config.yaml
spec_augment: false
arch: "conformer"
moe: "expert_choice"
num_experts: 64
shared_expert: false
layers: 10
mixing: "mixup"
lr: 0.0022
final_lr_fraction: 0.1
Rows from block 4 of a small multi-label audio tagger, named by matrix and row number. Rows with one number belong to one neuron. Each number is 500 + 50 x the weight over its row's rms, rounded and kept within 0 to 999. All counts start at 0. Numbers have three digits each.
After each neuron's rows are labels from the 100 clips, of 14848, where the neuron reaches its highest value: "strongest on" is what is common among them; "loudest" is the band of the loudest frequency at the time of the peak. Only what is clearly more common there than usual is listed. The data: synthesised imitations of 52 everyday sounds, one a clip. In brackets: how many of the 100, against the usual share in percent.
# fc1: first MLP up (model.blocks.4.ff1.fc1.weight, 768x128), inputs 64-127
# fc2: first MLP down (model.blocks.4.ff1.fc2.weight, 128x768, transposed), outputs 64-127

fc1.690:600474540421558542471525465448502494509517502550478556549547438441532475531519564413541575543512400447496534625494561493550631465472511449524467461443443440512509531471466485390496469584515476
fc2.690:558449546481587545490523544526531502417460503616610510510510487451531444497532489411471545541488416536533437515492517430428490363513529426505523521486552457464501485420494449440500544550470509
strongest on: signals (99 vs 11.6); phone ringing (95 vs 2.1)
loudest: 500 to 1000 Hz (63 vs 14.9); 1000 to 2000 Hz (36 vs 10.8)

fc1.63:585450544471497425454567426484463485460556507494481535459465597445506524384499486532552498562529485543556458598474543602503536456507466467473545513494522510444563477582522567510480525444503466
fc2.63:453439492535634519595586556543456375413481428482601484441601560519426514403463503440496531469563433486476505485442414529419502498434519450504582572484530506510399498542554496477511532480454541
strongest on: siren (71 vs 1.9); signals (71 vs 11.6)
loudest: 500 to 1000 Hz (49 vs 14.9); 1000 to 2000 Hz (43 vs 10.8)

fc1.162:559595535511466517502427465469524453489607568451485522401453507444464507480498500466502479458509478562563568557491467531496507585445530481457439467504487602475628511396518474453585500449545455
fc2.162:519522503542565498584419466480498437412482440606553495562483401465553532462453459435433603561473444485515482450539438474523631515508571470480557610568551552459476507434441446491435432551437537
strongest on: electric buzz (34 vs 2); wind (25 vs 1.9)
loudest: 250 to 500 Hz (57 vs 11.3)

fc1.527:580554480518518428534490495494533521483524578461474544461442470521470595491497503409457512508532471555484501534480488521515494534526425469476628605362481487577544487599470562547487459499373588
fc2.527:504460505555469506560501537502406492591572528411453509474470480607488552458465478445564440426567507490479454414503483433527487572483540511496560467485469495546488539537435547537396439526400514
strongest on: rumble (31 vs 12.3)
loudest: 2000 to 4000 Hz (34 vs 8.9)

fc1.57:511529581423363465550560461432546400473505550413494569606555521506409430500466517535480485594555522528600502396510459493550466562534525513507555486463512530590527457483504570503505417519521494
fc2.57:572433513566473515554520531553548454493493554436559483480543570526466484457496512456494519515560417506561489382458437537485541550499448461485497568562620441590546532484479557529522448520474398
strongest on: signals (80 vs 11.6); church bell (79 vs 1.9)
loudest: 250 to 500 Hz (29 vs 11.3)

fc1.407:484517531475495565458502522391590479464545495538546593488457448458421451490523507459540475644548452545515385449481507511555529596611462513450394532436423547510509593465536488514513451480435534
fc2.407:553535560526583521403485556441559485388430465554496524649504514552501510490455513468567551510515401475453417542583502438580478485515436429497439532465530526532561519517505517473528468508456560
strongest on: drum roll (100 vs 1.9); music (100 vs 3.8)
loudest: 250 to 500 Hz (34 vs 11.3)

fc1.26:592544568448471548513518398437495515404420550499515610586540434443424541473458568497459532520504457499542440465486568490449595531472520409444444467489499514505467490491555539417547498581494453
fc2.26:435498508482515460524566490522483544552540447444469464508506472589535568513452486573545596418409455595491591453426516520429574523417484522491483424468497441427479624544444515520570529491504436
strongest on: signals (68 vs 11.6); car horn (41 vs 1.9)
loudest: 1000 to 2000 Hz (34 vs 10.8)

fc1.44:473516486648549589476471427493518497553430612467447493489530453523522514450500485512544526542553532475542513483608478502499541670466429531470519451480517496478471479398487509402593501476485478
fc2.44:494517519379517407524541561483525558445562378487495483499532487573472492441573495470562540432551501419487434498558599500443462407475501417519514508498585586544489518523400353531483545619512487
strongest on: machines and effects (43 vs 21.3)
loudest: 1000 to 2000 Hz (33 vs 10.8)

fc1.684:584574543521445501471554479366435532448466593452502561552410501399486501373546522536548520567507477529528457548436560595462471477525482512446619532495498505462548471583566491491478535487466461
fc2.684:522443524578602510564580521483480433423477414488606462456524539534457514392471508440506515470522435446529461520425423466422467511445481442512613576474535455499389546514500459472574572459488448
strongest on: siren (92 vs 1.9); signals (92 vs 11.6)
loudest: 500 to 1000 Hz (91 vs 14.9)

fc1.55:464554566592530600490568471511483561481549479508489583511544463461456502469508454523506457501451501542432533396492464407497510452562487527455532524559492408573489457469619515518462528626475483
fc2.55:518560553474560526482572476622472490482564486596573399483433560552471529460500523488529544432479609521542423514416467480515527465499489574466508567583611521472512531516445494520520554475534449
strongest on: animals (73 vs 15.7); fly buzzing (32 vs 2)
loudest: 500 to 1000 Hz (35 vs 14.9); 250 to 500 Hz (28 vs 11.3)

fc1.428:572551570514467513487527477387466498435463552452489539544407569423459493381513508551548510548508482538537436545471565574477488478524499517453610597488510495460514506634568457460509533477462459
fc2.428:498479505600622538564555541514465415417484447508569455437516553551428495408493493451526523500515443433502483510433427481434476508449468451514579589480525476503380524540524452468562587470505450
strongest on: siren (96 vs 1.9); signals (96 vs 11.6)
loudest: 500 to 1000 Hz (95 vs 14.9)

fc1.638:487449500522506515490457417471472485562609567394476457506474518547542486498546519519580589461473538485440473474470497500481504556526409424527517533465501585453450551497522459533547365501439456
fc2.638:474462496478438467357503436541562529392545532458631504483515488516497553520567529524461518448509549488477579468483392486545520406562480499605392497506537471504523510480503479519547469571483494
strongest on: crickets (100 vs 2.2); animals (100 vs 15.7)
loudest: 2000 to 4000 Hz (73 vs 8.9)

fc1.742:500533532448458450538454442451553512536490585557505588456463581473507447418525520403563523464554487591561459458563582507498485545601465537467456542554522497463500451449447516479533503431429565
fc2.742:523519532564463459549446494582517414413357480506643444488568536497388506467477491520448504571464523501530497436534458461420504475522484454437557583534529429565517460506457489447466600551480538
strongest on: melody (100 vs 1.8); music (100 vs 3.8)
loudest: 250 to 500 Hz (57 vs 11.3)

fc1.146:538498510500489543493491459507646506625551500500477509466529454454483529512488527502496462486460377601499402572522574502541554578503533404412500605544549497516515494520588526377477484520494460
fc2.146:396484465561461447524593510469529462442468549513558478462552619427488487469529493445485456510506438516485515478496541485447482503493491486390651556482493514456499557451512499400494573572486520
strongest on: machines and effects (97 vs 21.3); vacuum cleaner (92 vs 1.8)
loudest: 250 to 500 Hz (54 vs 11.3)

fc1.170:505603548466417461491446447450490520547483618551512585473479572481505432451509507434572515490533508580499455437596563487523459517524508517430497531535547508465405437490357546493565482412481529
fc2.170:511558478511435491551433507568476429433395534577565435464543505543440498503488490516448537493449556473490480479509454476494492490504471456413551587532570478539470476493478519496464611506459592
strongest on: melody (100 vs 1.8); music (100 vs 3.8)
loudest: 250 to 500 Hz (59 vs 11.3)

fc1.107:465564565612546574498544415498425547508615540448520575478469467521450492484492465509487468515452475548419489438465486485545513525533541496472521521540538422557528462438593509466551470588469478
fc2.107:412538519483588477486586479552482486427501474546573433538500593488404516444518544481546559510359535543527417450395477505553570424489497528453538570493545523540505535526421468470514568499606460
strongest on: animals (75 vs 15.7); mooing (44 vs 1.9); fly buzzing (31 vs 2)
loudest: 250 to 500 Hz (46 vs 11.3)

fc1.186:474484528518537468615512479494449437597483555492478484582438578452512513479483465566468525551508476527450502410499526570501494504624401482434471456439425549556501485571610563426481500425456498
fc2.186:500413509487447530511547517513460470453575516494441514507590471582477451437522486545497506528669525489543564493461554545518497501422543510447540411510553569582593487468480460500588520463585468
strongest on: rumble (95 vs 12.3); machines and effects (49 vs 21.3); nature (32 vs 13.8)
loudest: 2000 to 4000 Hz (30 vs 8.9)

fc1.737:504455480517485397438505449545511467544558470535485542509537583469510497461505522457535483556575554554551432564521564515520574447499475397494537451501540562456582446475520601492444384418541500
fc2.737:460385492494505464545565515590455441394496408448566504501566555462458486506397479395547558522571464519536510424510460544406505398465476496467498465506520515440485468521537552523453471499462583
strongest on: crying baby (100 vs 1.8); people (100 vs 15.1)
loudest: 500 to 1000 Hz (73 vs 14.9)

fc1.363:469411544543420450662507496534540493503450482522470544487452467404417548502539536539554528617439527631466448441620557601530528464552575600536533508471507438493555415518452463485540530482508507
fc2.363:508591544440461469497460567542576466461521429572579414529415579582476560463533506520526504538426563585448478512477442477548487462547499579480486489462560554407515449530431469574477500430562493
strongest on: drum roll (92 vs 1.9); music (92 vs 3.8)
loudest: 4000 to 8000 Hz (44 vs 12.7)

fc1.28:492525473508496580468461490468633466525527475540522522510507443481486463466407475425502478607470343562506379456542554554499534599580532472404447578471491552507515544503594478460501485476404528
fc2.28:504545506529592504455566559424582495412414434497480463563553566535493491476414488454505514580524401467483441495531555501579475411496426489424492571466482537509582545507567483398536522563469551
strongest on: drum roll (97 vs 1.9); music (97 vs 3.8)
loudest: 250 to 500 Hz (38 vs 11.3)

fc1.747:541537606496449526496482510507517506592456480409483518627498493441542467514522466483453496542540522671384532618433563479578488514696487484442497567508495493614569465482561497532478420517504521
fc2.747:529504489525501467533463442477579395515456470515509469502492492482549465496399482438502604536523485505578471530597579557505478532507434510483526435497466536536519517434542399583571458442506419
strongest on: machines and effects (55 vs 21.3)
loudest: 2000 to 4000 Hz (28 vs 8.9)

fc1.310:530451524547487580501521418492483503502572529506473543516542484479503544497521423459460490450547399500513565554521499489483523621490486414463576584526504479582496415475459410481499458522426510
fc2.310:432478480459601525622586531562438536351528509501494489500549610426490549545542483496474510451482571513560532517447393462501433471476574457484563494463469504551419502523417345502488510618504470
strongest on: electric buzz (41 vs 2); zipper (32 vs 1.9)
loudest: 1000 to 2000 Hz (29 vs 10.8); 2000 to 4000 Hz (27 vs 8.9)

fc1.614:530500474535537495494461486410530564593425499411491579509569472416506521483462476547444496529640445506501489590477517538448532481518471383439549483484508507538465434499555485517499534603399520
fc2.614:435426508438546501490537528603501459575402467576542538463491514425546453509552591501439544451581470496464514454573477566569446542517566505447546495559448493486572527436521524450407575558409387
strongest on: machines and effects (100 vs 21.3); spray hiss (83 vs 1.8)
loudest: 4000 to 8000 Hz (75 vs 12.7)

fc1.255:480449502531499554442538436521610488450458645470491515475481466530486458505531573450497438516607459502509498543441495498475488487461529544470502444531508468570592450337432483494491508541497496
fc2.255:422475508511434486478531520515483460487480578482452500446542572468516563545574474568441510422562483461507611521537575477457494569542506534481454441434517468577459547550494492491464557483535565
strongest on: machines and effects (71 vs 21.3); whoosh (66 vs 1.9)
loudest: 1000 to 2000 Hz (61 vs 10.8)

fc1.530:579492531474498539562528424417630354471462484473463514560448530486458538416490490516507545645475496520515477531522554501520520518501493459477502540520544605605545491504494422453509461579487481
fc2.530:388535403509418463506409539551452571515539552608564420468459506525549508625484490532555447529482519452546507449489371557489455486586560532547467476519515457410546510613440510490474463501515437
strongest on: signals (36 vs 11.6); church bell (25 vs 1.9)
loudest: 500 to 1000 Hz (39 vs 14.9)

fc1.647:505398521517513442638511484526505518480453499524475521522466499392432543496538533507553544593455534606476443453660558587486502478511579593525521471504554469493493422512436517497515527517491489
fc2.647:530580497430492445494475547504563450470526414543537403526444594624482556439449531503555532544447560588462474505503489498563496464558490588518441454438585559428484454543447501574535515418543502
strongest on: drum roll (99 vs 1.9); music (99 vs 3.8)
loudest: 4000 to 8000 Hz (52 vs 12.7)

fc1.103:497472524511397617556469504473538484558430518521500526524544467429431525552504509524528451513463307600515459496554484484483483553459431521435572565510459489539563514488479424445460517587505560
fc2.103:412487522510567508513535503591525463357510461512597517467500570470455519481467486464441502396476459487476457565547490465501480511606503535412573578478480419457445496503476465465488499483482536
strongest on: drum roll (87 vs 1.9); music (87 vs 3.8)
loudest: 250 to 500 Hz (29 vs 11.3)

fc1.668:476448502467436459488430434489432445516542486529516488507530561540538421405452511503458500494655506575494419535489515538360563458516486481517439585484466534451518460495625521570510418480534515
fc2.668:471399501456548396412563442594435506500511447478533524500512554460513498537450515442574480484524471520538490568519497601475538430455484471547436466507519480415533498513547574538434461460512540
strongest on: crying baby (100 vs 1.8); people (100 vs 15.1)
loudest: 500 to 1000 Hz (71 vs 14.9)

fc1.430:514423525581571540503442451518472453529650577384512513482414492564503453428484453513511544459516516543422588539488492511470498570499420462481465500516500568508514467501603498525535468489477487
fc2.430:465429518478372522420484406572571532454476453445569538406527530514509543539579560546459501400532497503489607510518428497429462436552466485575408463539530423475437532451525445568530525540540484
strongest on: crickets (99 vs 2.2); animals (99 vs 15.7)
loudest: 2000 to 4000 Hz (61 vs 8.9); 4000 to 8000 Hz (39 vs 12.7)

fc1.506:561486536555509544515509444538531510482547638512509592452504498439500538484516488427471511430522394521630572555502494558505485554488573415445538533572485560501537410432525373528506513550515498
fc2.506:461545487531573527567492536516368510457449502488542546487528559473542548600580444414378566471524503478486595419473333476475493502470553486554597556484510533431437538498470486431455514549464514
strongest on: electric buzz (99 vs 2); machines and effects (99 vs 21.3)
loudest: 250 to 500 Hz (43 vs 11.3); 500 to 1000 Hz (38 vs 14.9)